python train.py --crop_scale_min=1 --translate=0.12 --loss="charbonnier" --widths=[96] --residual_scale=0.1 --learning_rate=0.012 --momentum=0.95 --adamw_lr_other_params=0.002 --batch_size=192
Rows from block 2, named by matrix and row number. Rows with one number belong to one channel. Each number is 50 + 10 x the weight over the matrix's rms, rounded and kept within 0 to 99. All counts start at 0.
# convs0: first 3x3 conv (model.blocks.2.convs.0.weight, 96x96x3x3), inputs 0-13, a 3x3 kernel for each
# convs1: second 3x3 conv (model.blocks.2.convs.1.weight, 96x96x3x3, transposed), outputs 0-13, a 3x3 kernel for each
convs0.52:72 51 48 50 36 63 50 45 60 46 50 47 47 43 54 56 24 67 52 48 33 33 45 39 49 50 38 38 43 47 57 38 56 43 46 37 55 38 49 55 28 28 31 46 28 47 49 39 47 54 44 65 64 67 43 52 57 40 61 42 41 47 73 44 46 54 82 72 61 40 50 47 38 51 51 26 40 59 34 48 67 60 60 58 68 66 51 36 36 38 64 50 41 77 49 35 72 46 38 22 67 46 54 53 46 59 33 44 44 35 37 54 62 50 64 74 65 65 52 39 51 47 37 73 41 42
convs1.52:47 54 47 53 47 47 51 51 34 51 64 48 43 61 58 48 52 48 69 57 58 68 55 55 63 54 58 41 41 50 53 57 58 53 51 57 51 62 68 52 57 59 64 48 48 33 55 51 54 43 55 66 65 61 37 41 56 37 47 52 51 53 52 52 27 27 47 43 44 57 53 39 35 55 58 62 61 62 48 56 52 70 62 57 46 40 47 35 21 39 54 42 40 57 50 37 66 48 40 66 50 67 55 42 50 29 36 47 53 51 42 59 60 40 60 62 48 54 41 31 58 53 37 57 47 45
convs0.53:51 51 44 51 49 38 44 45 45 37 32 42 50 56 52 57 47 46 57 44 52 52 34 41 59 51 49 43 50 47 46 52 47 40 40 46 50 55 48 57 63 50 43 46 38 48 37 45 50 42 48 34 40 41 36 32 34 68 61 61 68 43 49 56 51 54 54 49 57 64 54 45 84 44 61 57 48 41 45 47 41 56 64 49 51 68 55 53 68 50 38 43 27 62 58 52 64 71 60 64 63 69 52 46 55 49 32 53 58 52 52 46 44 45 53 51 56 63 59 59 42 37 44 46 42 52
convs1.53:46 44 51 68 64 69 65 37 53 56 55 51 53 55 50 62 66 44 44 59 39 77 68 52 47 44 33 61 75 67 39 56 53 56 54 48 42 66 60 41 46 63 41 55 40 54 55 47 62 69 53 56 50 52 77 47 43 50 54 43 54 60 49 55 59 56 62 54 47 41 39 27 71 37 39 52 41 54 56 48 48 08 48 22 48 60 51 49 47 66 25 39 30 33 46 33 40 43 50 63 48 41 62 46 43 55 51 66 59 40 42 55 42 49 45 49 53 43 51 39 54 69 53 43 44 52
convs0.54:40 50 39 55 59 50 44 45 41 53 51 59 50 36 35 50 43 44 19 14 40 71 77 61 77 81 43 65 62 62 40 40 35 43 34 47 42 58 42 43 61 57 56 57 57 44 41 54 60 57 54 52 53 55 41 39 51 56 67 63 60 69 61 76 74 65 05 00 18 36 45 52 71 53 62 39 45 54 47 60 58 61 71 63 43 43 46 42 36 53 54 39 55 41 44 58 62 48 48 95 99 83 44 28 30 06 16 28 60 57 68 59 57 52 31 26 17 53 53 47 62 52 41 43 44 39
convs1.54:48 51 46 34 50 76 48 34 45 52 49 53 51 59 66 49 51 53 45 32 21 61 51 42 43 46 50 36 21 34 71 62 55 57 65 64 59 46 47 46 32 24 69 46 45 30 56 45 32 42 42 42 49 60 39 37 36 30 41 32 42 51 49 58 42 42 48 38 43 51 48 64 46 53 62 45 53 53 40 49 43 37 67 48 43 58 42 38 51 54 56 54 45 65 58 54 62 57 47 38 58 33 64 59 47 45 43 29 55 74 35 43 38 37 48 49 34 65 54 52 57 42 40 46 46 47
convs0.55:22 69 60 56 51 20 64 19 66 56 32 66 32 60 25 40 43 43 85 00 47 34 76 49 40 47 44 35 62 13 50 59 51 80 44 55 39 65 30 55 44 50 42 42 47 55 49 47 44 47 50 54 56 51 43 60 57 59 50 63 45 54 46 30 80 40 62 16 65 61 59 41 59 29 59 32 65 52 28 52 44 25 90 48 65 07 48 43 51 60 47 46 35 55 35 63 41 66 36 52 82 39 42 49 39 72 48 74 43 54 46 52 50 38 60 50 39 40 41 35 52 49 43 47 47 51
convs1.55:57 58 40 60 50 61 67 55 39 73 53 61 65 70 71 59 59 50 57 68 55 57 70 55 58 60 86 49 23 47 53 44 38 64 51 52 54 52 49 57 63 53 63 64 47 51 56 42 69 62 62 63 56 52 40 56 60 42 45 54 49 53 54 46 43 44 43 42 46 45 47 62 74 57 80 54 55 69 61 68 72 52 54 66 47 56 49 47 57 51 47 60 65 53 64 56 64 52 61 55 48 46 73 54 53 44 41 46 63 52 43 72 41 47 44 48 32 58 58 67 45 54 59 61 64 59
convs0.56:53 57 43 44 56 62 42 53 42 62 32 79 55 74 12 55 52 60 45 67 34 54 16 54 58 39 59 39 55 53 42 37 71 47 43 50 49 93 31 46 10 99 53 58 41 51 45 45 57 44 53 36 39 43 48 59 46 51 23 54 52 55 42 50 71 51 58 26 74 51 54 42 26 69 48 51 51 56 54 36 61 64 64 20 33 44 82 53 42 31 49 51 43 50 37 63 43 52 41 51 45 46 50 79 38 47 41 55 49 60 50 52 46 55 46 50 47 34 46 72 63 36 34 56 48 31
convs1.56:60 49 52 52 53 47 61 61 46 65 55 33 56 66 36 50 53 40 56 62 57 75 73 76 65 67 66 48 51 38 46 48 46 48 42 45 51 47 51 65 48 48 65 55 60 59 59 52 32 51 53 44 55 49 43 42 62 47 44 57 51 43 49 56 48 50 52 48 44 54 66 44 56 76 61 54 62 54 61 75 64 53 58 64 57 37 64 61 67 65 56 49 57 69 69 55 55 59 57 52 47 52 55 54 64 46 54 55 55 47 41 42 50 33 50 43 45 54 48 53 57 60 48 55 58 43
convs0.57:37 64 58 46 59 49 24 47 41 57 48 55 63 42 47 48 42 53 45 46 43 57 57 46 48 52 51 68 45 49 58 40 46 39 28 43 53 49 41 54 48 46 50 50 43 48 52 51 48 54 63 34 47 54 51 61 43 75 66 42 61 54 36 41 55 47 35 51 48 51 67 44 49 64 57 36 48 38 48 53 44 44 47 57 36 39 60 43 43 62 58 40 43 56 43 35 63 46 36 55 50 64 50 45 42 48 60 51 55 47 47 54 56 54 56 59 46 65 65 44 65 42 38 58 48 46
convs1.57:63 67 68 49 34 33 50 45 52 45 58 55 29 44 37 29 43 42 57 49 44 53 36 41 49 35 45 54 51 55 59 52 48 47 44 48 62 42 49 60 52 58 63 42 46 40 45 35 49 49 47 56 51 38 47 50 58 51 47 51 52 45 39 46 36 30 64 50 53 63 42 53 52 40 42 42 41 46 34 46 43 52 48 49 50 54 52 45 47 47 55 44 50 66 57 41 67 60 46 48 38 32 48 50 34 39 44 40 35 40 40 51 58 54 52 63 54 73 55 51 69 42 46 71 50 40
convs0.58:70 44 38 50 38 59 28 37 60 60 63 47 63 51 38 40 45 31 31 65 56 55 49 42 58 45 41 51 39 70 45 49 64 39 44 39 48 44 63 30 35 58 53 76 51 59 59 47 53 51 45 53 47 43 56 50 36 54 44 44 59 46 45 54 50 51 40 60 48 44 51 45 46 56 52 20 50 56 35 55 50 66 28 28 45 37 56 43 62 57 65 48 51 51 59 35 66 48 36 46 38 51 50 62 60 50 58 64 53 54 55 66 53 56 42 24 58 54 58 30 52 41 38 33 47 55
convs1.58:57 58 49 53 54 51 50 48 42 59 55 54 61 48 43 60 37 42 57 54 45 51 62 52 41 35 48 51 52 59 42 54 69 39 50 69 40 43 33 46 47 51 49 57 56 58 50 51 38 47 50 40 50 46 41 50 51 43 50 55 50 48 58 46 56 54 48 58 60 44 48 42 47 48 56 41 50 57 37 35 63 44 55 61 63 48 46 52 37 38 65 38 41 58 52 41 54 45 47 46 39 49 53 52 43 58 51 61 49 48 61 38 46 52 53 51 51 59 43 63 66 53 75 60 45 48
convs0.59:42 55 30 60 54 37 51 41 30 68 55 52 58 50 46 49 57 49 14 49 97 47 67 49 67 73 37 52 44 37 58 61 42 43 38 42 36 70 86 70 59 30 60 50 59 53 64 60 57 58 50 54 44 51 54 46 50 51 57 48 46 57 56 41 22 41 34 62 76 33 50 41 54 47 45 58 40 50 56 62 57 60 63 45 47 54 49 54 47 56 54 46 52 44 39 49 54 51 54 52 47 38 58 52 59 43 56 43 61 69 41 57 58 24 45 35 40 56 42 55 51 45 53 47 56 52
convs1.59:40 38 45 56 51 55 73 55 50 39 49 35 48 57 47 45 56 36 53 48 70 29 24 34 52 47 73 41 60 41 42 49 48 49 51 52 43 42 62 44 46 53 71 57 81 66 68 66 39 42 37 34 41 30 61 45 51 51 40 53 41 39 40 77 64 55 54 45 52 42 39 49 53 57 33 55 58 47 44 55 28 62 67 46 45 38 44 66 39 53 47 43 41 42 62 64 46 49 43 61 54 49 63 47 45 61 55 54 48 51 60 62 45 53 55 59 55 53 41 47 64 38 51 50 45 54
convs0.60:48 40 38 57 39 40 55 38 50 24 54 61 27 63 58 31 46 53 48 56 51 50 59 49 47 53 52 56 36 44 62 42 43 51 34 48 34 50 49 51 40 42 53 45 46 51 50 41 57 42 40 63 57 59 42 61 53 53 56 51 53 60 54 40 60 42 46 56 50 54 49 40 33 61 50 46 55 60 39 64 59 46 51 55 48 60 60 43 55 57 54 42 49 51 40 49 56 49 56 59 47 62 69 63 36 50 61 44 57 55 51 54 56 38 55 58 43 55 57 48 46 52 45 50 53 42
convs1.60:74 63 61 49 43 63 52 49 46 40 34 37 54 46 44 54 58 43 27 49 45 60 74 64 53 48 53 52 45 60 57 65 61 49 71 49 61 55 54 42 48 41 60 71 68 42 38 35 36 33 33 74 68 69 49 52 49 59 50 51 49 51 47 63 53 61 54 48 53 49 45 36 43 48 43 47 50 63 37 42 57 61 39 55 46 44 55 51 47 37 44 57 45 50 57 54 45 50 48 37 50 24 44 79 61 56 61 66 50 42 63 71 36 58 55 34 47 49 39 52 60 49 74 56 51 56
convs0.61:43 43 57 42 52 51 54 55 54 57 48 60 46 48 64 67 49 60 55 50 35 51 39 46 62 60 50 55 58 49 56 57 49 64 41 42 37 53 48 43 44 36 54 45 34 49 57 39 56 51 45 52 49 47 32 44 61 36 43 71 48 61 62 56 51 59 47 54 60 55 53 54 44 57 47 44 53 47 56 53 44 43 53 65 46 52 72 56 55 53 57 45 46 57 38 48 68 44 55 45 43 41 46 50 47 41 51 38 60 57 59 52 53 49 48 54 45 59 51 34 49 42 43 47 55 52
convs1.61:41 38 37 62 56 57 55 46 54 44 31 46 61 37 59 51 47 45 52 44 36 56 50 48 61 48 53 45 51 35 43 52 42 47 44 41 45 39 49 59 58 48 56 49 46 59 45 53 50 38 40 42 42 57 52 32 58 64 34 50 59 59 51 44 50 37 48 47 36 53 41 40 47 44 52 54 43 53 52 62 50 40 47 50 47 43 49 55 41 51 44 47 41 52 57 43 29 45 46 68 44 43 65 49 55 55 55 56 53 36 54 61 38 44 59 31 44 53 46 51 66 51 71 59 47 53
convs0.62:58 41 79 56 63 54 37 64 53 53 53 36 59 52 56 61 42 57 48 31 25 60 58 38 47 54 64 52 43 60 44 54 55 40 46 36 40 36 51 60 70 51 65 59 54 53 54 53 53 53 48 46 49 44 47 58 54 55 54 45 49 52 53 54 60 64 49 53 39 51 61 53 52 50 36 40 39 38 52 52 41 62 44 80 44 49 56 54 39 48 54 51 26 52 42 49 58 56 47 68 43 43 33 48 63 44 46 45 47 48 52 33 41 62 48 53 61 44 47 55 36 47 57 39 43 58
convs1.62:53 53 59 44 51 55 41 51 46 50 65 67 27 46 47 51 55 47 45 49 73 51 53 60 43 56 54 48 60 36 52 49 44 50 36 47 42 37 45 50 37 61 49 54 60 53 59 51 38 57 60 46 50 53 42 41 46 49 45 47 51 48 48 41 42 53 53 50 45 34 37 35 53 63 55 47 45 46 42 64 58 39 38 53 40 50 61 39 37 48 45 37 44 45 42 39 41 44 39 53 55 49 42 51 46 86 81 51 35 47 54 41 55 66 43 48 54 43 62 63 48 56 57 57 61 67
convs0.63:56 54 46 29 64 39 79 30 31 44 51 51 41 36 79 50 54 15 55 48 53 34 19 80 78 81 16 38 48 39 43 35 64 54 46 58 61 75 40 56 47 51 46 58 40 40 48 60 59 53 62 54 63 52 54 53 45 57 67 28 57 36 69 40 48 51 46 56 44 34 42 93 52 49 35 30 24 58 63 70 51 55 62 35 60 68 44 22 09 99 61 55 49 55 47 52 38 47 75 48 69 59 54 23 01 55 82 93 37 46 57 52 56 57 48 56 52 40 51 50 39 58 40 62 26 44
convs1.63:68 53 46 44 45 48 66 60 70 71 63 47 48 66 50 60 76 42 65 56 63 47 65 61 41 72 59 61 56 60 49 47 38 48 34 38 43 35 36 77 56 61 36 18 28 41 52 41 49 53 44 83 65 64 45 55 54 62 49 55 42 47 58 31 49 37 48 51 45 52 45 48 63 60 58 47 70 46 44 66 44 43 41 67 72 38 66 54 39 57 59 57 50 47 54 57 50 45 46 59 45 51 53 57 42 32 38 13 46 51 35 42 50 47 71 53 40 56 54 66 45 58 65 48 59 54
convs0.64:58 42 57 48 55 65 41 45 61 56 48 49 63 36 35 54 47 57 41 48 53 34 61 63 30 51 55 47 51 48 43 51 53 36 50 48 43 51 48 19 65 73 40 56 55 45 54 46 48 59 47 49 52 56 46 51 33 31 47 53 32 48 44 51 51 56 47 48 59 43 49 49 57 60 48 48 58 45 32 54 50 39 66 64 22 60 79 18 44 72 59 36 49 57 41 50 57 45 53 51 56 47 54 49 41 52 47 52 54 61 49 51 54 52 58 51 47 53 31 57 61 14 42 53 38 53
convs1.64:53 47 63 47 56 56 46 54 56 48 42 36 43 41 42 59 50 35 35 45 35 70 72 72 52 41 49 55 49 52 52 57 55 40 55 42 55 57 51 45 40 49 48 61 61 62 24 55 44 32 44 69 62 73 68 45 62 66 57 60 65 60 42 65 66 48 48 38 43 49 48 42 37 28 53 40 48 52 38 36 39 48 47 49 69 67 61 47 47 45 56 55 42 53 57 55 46 53 40 43 47 37 57 66 68 55 49 50 61 50 57 70 48 63 56 43 48 44 37 47 56 47 61 43 44 53
convs0.65:40 51 54 50 44 59 56 62 44 59 48 63 62 40 54 42 45 53 57 50 52 49 39 47 57 65 63 71 59 47 53 47 53 53 45 51 46 56 45 36 33 32 58 67 56 64 65 58 48 46 46 52 48 53 44 43 57 48 46 48 57 56 58 52 50 44 47 43 45 23 29 32 50 45 58 52 56 69 34 34 43 43 51 48 39 55 45 59 61 72 51 59 50 51 54 48 60 44 43 45 55 44 67 57 65 21 15 29 68 55 46 54 56 47 45 51 49 43 61 51 47 66 58 39 59 43
convs1.65:49 49 42 44 45 52 41 58 74 41 49 49 55 57 50 47 52 43 41 36 30 41 42 36 66 78 44 60 65 67 38 38 44 54 34 39 46 48 56 60 56 58 50 58 41 41 38 38 36 48 45 42 43 42 56 50 69 55 59 61 56 56 43 49 44 64 60 62 75 52 49 53 55 51 52 43 43 43 48 51 58 55 44 50 50 48 47 55 44 40 49 40 42 46 50 39 57 46 50 78 71 63 52 43 41 54 39 58 41 42 46 45 50 37 46 61 45 49 52 51 52 59 55 27 52 57
convs0.66:46 37 44 48 50 55 17 25 32 53 50 52 55 47 53 46 35 39 56 58 55 56 65 59 40 53 57 54 44 32 57 53 47 51 45 48 43 51 44 50 70 57 29 36 33 58 57 51 64 55 50 50 53 50 45 35 36 47 36 36 71 79 63 43 47 51 62 59 55 60 62 54 47 64 57 59 51 58 47 38 54 60 58 51 54 59 63 49 50 48 65 54 56 54 38 32 56 60 58 20 33 32 58 63 61 61 63 58 45 51 57 43 43 47 46 49 56 60 40 52 46 47 45 60 55 38
convs1.66:37 15 21 60 61 49 62 59 70 40 59 56 30 47 47 54 51 42 46 49 50 39 27 33 45 48 36 48 58 57 54 48 50 61 47 48 52 42 42 51 44 57 52 52 44 33 41 49 51 49 48 49 46 44 42 36 33 45 50 50 55 56 52 53 50 42 46 50 43 53 45 45 33 53 52 42 46 40 34 46 57 49 48 42 51 51 48 53 43 46 66 55 57 57 55 54 51 49 41 44 44 49 37 43 34 57 63 41 49 51 51 42 56 51 36 57 59 59 50 45 58 47 48 60 46 41
convs0.67:72 49 42 76 40 53 52 51 47 45 55 54 57 55 43 38 49 52 34 49 40 42 64 39 65 45 34 65 32 36 64 29 45 25 58 36 45 56 55 58 36 51 70 59 44 44 48 51 59 58 47 49 53 53 47 43 39 47 59 43 49 47 32 39 48 38 41 47 42 54 49 39 47 60 54 37 51 51 56 50 49 55 38 54 64 45 42 59 55 57 32 43 49 37 49 48 47 49 65 45 60 41 81 68 30 30 17 58 42 41 42 44 33 43 38 33 51 57 40 58 68 42 41 41 47 28
convs1.67:68 60 34 40 39 32 51 48 38 51 40 47 60 48 53 65 66 60 58 53 66 71 77 72 66 67 59 47 57 51 58 58 46 59 62 46 54 46 45 64 62 52 50 50 47 52 49 51 47 49 64 50 64 64 61 55 52 67 44 38 52 39 40 57 66 52 61 49 55 61 51 39 53 54 58 52 50 59 51 47 72 42 56 58 57 50 54 45 59 45 53 52 61 52 64 62 49 54 49 63 44 47 59 48 48 65 46 53 60 56 57 64 40 62 56 50 60 73 57 46 70 60 51 49 57 50
convs0.68:43 57 62 47 48 47 51 43 39 52 45 45 52 39 53 43 42 59 48 46 38 54 52 52 53 54 44 46 48 45 46 51 51 50 46 56 56 54 33 45 51 50 49 25 25 55 49 46 44 47 49 53 61 59 59 57 46 73 59 39 65 36 15 54 61 77 49 54 61 61 50 37 51 51 48 51 52 50 28 40 31 49 49 33 47 61 39 53 58 45 52 54 52 39 65 53 52 42 40 52 41 58 59 51 60 47 53 68 53 45 45 43 46 49 39 58 47 40 23 67 46 40 65 48 70 64
convs1.68:52 51 50 57 60 51 65 60 57 50 50 61 46 61 54 53 59 35 56 65 61 58 52 48 51 42 45 53 47 48 51 47 53 44 46 54 54 47 40 58 57 44 61 45 47 39 52 72 50 41 54 54 56 43 63 52 50 51 39 43 51 48 50 56 50 38 48 36 27 45 45 54 65 59 66 60 54 50 48 58 44 41 47 55 54 53 60 55 51 50 52 54 36 52 48 39 51 44 52 40 51 37 44 51 56 39 45 46 43 56 61 47 60 52 51 59 54 44 31 32 38 35 66 52 48 90
convs0.69:34 45 35 45 56 42 50 55 47 47 46 80 34 44 65 29 41 51 41 50 50 42 51 48 47 62 53 61 52 50 56 40 56 52 45 60 58 39 51 61 38 51 46 45 53 63 54 48 63 51 47 57 49 41 62 52 63 51 68 59 51 65 49 41 53 55 43 49 53 47 42 40 59 56 55 57 62 51 51 49 50 43 48 52 45 47 59 53 51 53 36 61 51 33 53 53 26 38 47 32 48 52 30 64 49 47 72 63 53 59 57 52 55 50 48 52 50 49 55 46 57 54 41 54 49 41
convs1.69:54 38 40 49 41 42 50 43 48 40 47 46 45 53 45 46 43 50 45 53 61 37 52 61 45 57 68 46 63 42 45 52 40 61 53 46 54 52 46 60 44 39 62 58 38 50 60 54 57 42 44 54 29 41 35 58 47 31 57 44 36 53 43 44 42 52 41 53 52 45 57 50 54 50 48 47 50 44 36 53 39 50 36 49 51 43 61 54 47 60 55 61 55 53 48 60 37 44 40 38 48 50 27 49 43 32 57 51 60 64 56 53 48 59 38 48 57 55 46 60 48 54 49 52 44 49
convs0.70:60 61 54 53 51 46 44 38 43 37 47 57 36 55 56 49 65 47 51 52 48 61 46 43 53 43 40 44 46 50 53 49 50 58 39 41 57 51 55 39 39 50 34 54 53 61 56 54 52 44 56 46 38 45 51 52 56 60 46 57 58 46 54 54 35 36 60 47 50 57 42 44 48 39 44 33 43 50 59 50 50 42 61 50 37 46 39 44 44 40 25 34 38 58 52 44 50 44 48 45 51 53 46 54 49 51 51 46 46 61 38 52 46 50 34 47 43 42 50 55 44 43 50 49 46 56
convs1.70:53 45 51 46 40 41 64 65 53 46 40 45 52 45 59 45 45 42 48 57 43 38 43 29 50 54 45 67 51 64 53 45 60 66 47 61 57 49 49 59 45 51 42 42 42 53 48 44 35 56 55 36 52 53 46 61 52 39 51 40 61 50 45 45 48 46 53 59 41 52 41 35 63 56 52 58 53 45 57 56 51 63 40 65 63 31 49 51 35 50 67 59 52 50 42 51 51 55 57 65 45 45 55 38 33 66 50 37 66 45 44 53 43 50 51 38 54 65 49 47 50 47 40 41 48 38
convs0.71:33 36 51 64 41 31 58 63 54 36 54 55 44 30 56 51 51 59 58 57 42 45 66 52 43 47 53 37 50 51 52 49 56 55 43 54 40 63 49 34 55 53 48 52 53 57 54 55 59 48 41 50 56 51 63 64 24 12 64 56 48 36 56 45 55 63 22 41 66 70 38 35 50 56 56 61 57 48 53 58 37 64 62 43 22 68 71 19 41 49 67 48 56 44 58 53 51 44 47 68 20 44 72 50 35 39 68 49 58 52 43 47 46 46 51 46 49 34 41 57 57 24 47 69 51 49
convs1.71:50 53 51 56 61 71 62 66 58 42 52 38 40 42 35 24 52 45 55 47 53 58 56 64 55 47 51 46 59 51 44 58 55 51 54 44 42 51 69 41 44 47 38 49 43 53 36 37 56 54 47 52 63 57 61 58 58 56 56 51 59 47 48 59 67 47 43 44 45 51 51 37 53 36 31 64 47 53 75 51 60 41 48 81 47 56 60 40 55 57 57 53 69 66 59 64 67 51 49 43 41 44 65 60 50 51 43 36 55 46 50 63 47 45 58 49 46 54 51 45 43 54 45 50 54 44
convs0.72:34 47 63 37 34 37 41 30 30 61 50 52 52 56 51 43 55 42 50 34 47 54 57 50 46 55 64 41 40 43 47 54 50 57 42 43 62 62 35 25 53 65 66 44 55 53 66 49 38 40 49 75 58 62 53 50 47 62 43 47 45 39 48 57 48 57 51 56 51 49 39 52 50 68 50 47 55 54 27 58 45 51 52 66 37 43 45 41 49 47 61 39 53 45 47 36 56 47 49 33 37 52 51 33 42 61 56 17 44 61 49 51 54 63 49 44 55 58 47 32 62 39 29 64 43 34
convs1.72:54 75 76 52 57 64 41 56 74 31 50 54 45 53 51 56 49 51 70 50 64 51 37 53 65 49 63 51 52 53 57 48 39 51 60 55 40 50 45 29 56 51 39 36 30 43 36 26 50 52 63 48 62 48 50 46 59 56 53 48 54 53 45 49 49 60 48 45 50 55 60 46 50 42 60 45 50 43 28 27 46 46 46 53 59 61 51 45 52 51 56 52 37 60 46 57 56 49 41 62 47 37 67 42 50 46 57 47 48 51 48 47 53 56 39 50 43 57 44 47 62 53 49 55 51 46
convs0.73:59 66 66 35 17 27 56 62 56 46 57 53 52 39 41 59 47 49 57 47 53 65 58 47 53 52 44 58 40 52 58 46 47 73 57 56 54 62 66 43 43 47 29 43 58 48 51 42 62 65 57 43 54 56 51 43 40 49 48 49 57 48 42 57 47 44 55 55 49 55 42 48 53 60 57 50 53 49 39 56 37 58 52 48 49 56 48 45 50 41 38 28 41 45 44 41 45 28 32 52 60 79 50 46 48 53 50 49 52 47 47 48 50 50 49 46 33 60 49 57 47 49 58 56 47 62
convs1.73:42 51 72 37 35 42 84 70 52 52 39 17 71 57 54 57 51 41 59 59 43 65 52 49 65 43 48 47 29 42 50 54 56 41 56 43 35 42 59 49 48 69 27 37 46 42 47 38 54 57 57 50 56 45 60 48 46 46 53 57 51 61 59 48 46 51 64 51 49 57 52 39 44 53 55 48 57 56 46 48 62 64 57 49 48 55 39 49 53 50 53 61 35 57 63 60 55 65 59 43 44 53 50 57 65 46 24 29 53 43 37 53 49 56 56 54 66 40 48 45 30 50 46 45 60 47
convs0.74:41 35 45 44 58 64 48 56 48 38 45 49 39 37 57 40 46 51 61 71 54 67 44 64 59 50 53 61 42 53 40 48 53 45 61 53 49 50 68 36 68 45 40 46 58 37 44 40 49 55 44 58 53 55 44 55 43 54 55 50 41 37 56 56 43 50 57 47 42 38 33 53 44 65 36 47 48 30 39 43 43 38 46 43 48 59 51 54 48 50 53 52 34 58 43 51 49 51 58 66 58 25 60 41 50 74 49 52 51 50 54 50 50 58 49 47 56 48 51 47 61 47 56 62 57 52
convs1.74:45 55 64 45 58 56 59 63 48 64 58 74 56 60 60 52 47 55 44 47 56 53 41 51 58 52 53 42 51 57 55 42 49 51 54 57 50 52 38 45 59 34 50 64 62 61 43 45 55 60 40 49 48 47 44 46 44 44 49 53 28 47 53 47 57 69 50 61 59 50 56 57 75 52 58 50 48 53 44 32 52 35 50 42 40 64 49 38 58 40 38 56 45 57 53 45 52 46 47 47 48 36 61 53 48 70 60 45 52 48 67 38 43 48 32 39 47 48 50 51 48 47 62 61 59 69
convs0.75:26 31 34 28 46 47 60 58 47 55 49 55 53 59 58 47 49 53 47 37 21 43 26 33 45 32 31 56 44 45 58 40 39 53 45 55 52 57 55 40 41 38 32 44 38 46 48 53 46 41 47 42 42 36 45 49 41 52 55 47 42 52 42 58 72 62 55 78 66 29 20 34 48 56 67 47 45 51 63 52 69 47 67 61 52 54 73 39 41 58 64 60 52 55 41 42 48 49 44 40 28 41 62 65 57 77 83 67 57 60 59 49 54 65 56 51 65 47 53 43 49 55 49 33 41 26
convs1.75:56 46 47 45 48 56 51 53 71 53 57 51 42 44 45 43 45 50 46 44 17 72 71 64 47 60 43 54 47 36 84 59 42 71 53 51 58 64 56 58 56 38 42 51 34 49 48 45 45 45 44 60 41 41 34 45 45 48 51 49 51 42 48 70 59 62 45 31 45 51 50 47 54 25 38 53 39 51 52 37 62 34 54 37 36 41 42 43 47 43 38 39 42 50 56 43 57 53 46 36 39 30 44 42 31 59 63 54 51 61 51 45 46 46 46 50 72 52 54 49 58 51 53 51 49 42
convs0.76:60 58 57 56 57 45 47 51 53 37 60 51 49 40 48 49 37 29 58 50 47 60 37 54 60 37 65 43 56 49 52 55 41 42 37 41 46 31 46 45 39 48 61 65 80 54 51 48 56 51 51 48 55 46 71 62 62 42 50 44 55 67 52 50 50 60 40 55 53 42 42 32 41 55 49 49 67 65 35 58 46 56 50 57 52 37 44 70 51 71 48 57 44 37 49 48 50 39 45 42 43 46 62 67 55 40 59 54 37 40 46 58 68 68 30 38 41 63 53 50 55 41 45 58 47 53
convs1.76:37 38 45 57 61 77 46 42 47 47 51 38 51 49 49 66 57 64 54 69 58 44 56 49 54 47 45 51 70 59 45 53 53 49 55 63 24 33 48 37 58 42 81 68 86 48 56 47 53 58 56 65 59 52 51 32 32 56 41 48 43 32 40 48 64 58 47 70 60 50 63 65 44 63 46 49 56 38 32 61 52 49 54 64 46 50 56 83 57 63 44 34 47 33 48 44 50 46 43 53 57 48 56 53 30 59 79 56 49 51 56 40 64 54 39 51 44 50 39 38 63 53 55 45 52 49
convs0.77:61 56 39 61 60 42 61 61 37 42 57 59 35 57 55 50 45 53 30 55 62 22 49 61 35 42 57 64 26 54 62 31 55 60 29 47 65 42 44 54 37 45 59 43 44 61 55 44 51 50 48 56 56 50 42 54 54 55 53 45 51 61 55 58 49 56 56 49 48 50 66 56 30 53 42 36 51 49 46 57 49 75 31 38 70 45 44 55 47 51 49 40 51 43 54 48 56 53 42 55 53 49 54 40 49 51 63 53 52 46 31 39 42 18 44 53 19 57 49 52 49 50 54 52 50 41
convs1.77:50 44 47 50 59 44 43 45 44 51 37 52 36 47 42 40 57 41 38 52 66 60 94 36 51 82 56 64 46 70 70 39 76 65 47 69 46 50 43 57 52 34 41 59 41 48 54 55 57 43 49 52 42 42 48 44 48 62 43 46 59 52 48 59 71 38 54 44 38 46 40 48 50 47 62 64 51 63 56 49 55 48 58 49 48 58 48 57 55 49 51 50 43 46 50 43 42 51 49 51 47 45 59 55 60 52 65 56 54 49 63 63 62 71 47 56 46 50 47 39 51 46 48 57 45 62
convs0.78:58 59 55 73 61 51 58 51 43 50 51 37 47 43 42 50 41 54 44 56 47 48 66 53 50 59 50 57 43 44 55 62 58 59 53 44 56 40 47 51 34 50 30 40 51 49 42 52 57 45 55 58 55 58 45 49 42 60 64 50 48 53 55 42 45 42 47 54 60 59 49 34 60 44 42 65 42 61 69 42 61 62 39 54 55 41 59 41 52 73 67 56 53 64 50 46 58 59 54 51 54 58 42 53 64 46 64 56 52 48 47 52 42 45 49 55 47 52 44 49 34 40 57 50 48 57
convs1.78:26 60 66 50 48 49 63 56 43 41 39 41 46 57 54 57 43 51 60 36 42 46 38 40 45 43 40 54 44 46 52 49 54 57 36 50 64 62 64 54 61 58 44 46 56 48 51 43 54 45 52 54 48 48 46 55 46 41 46 47 55 51 53 62 57 50 52 40 45 55 40 57 28 58 42 32 62 66 26 63 48 47 49 47 53 59 49 51 42 42 31 22 33 39 38 38 49 36 32 54 42 39 53 51 51 44 48 31 43 49 38 48 46 49 45 53 52 42 51 66 51 56 60 42 49 29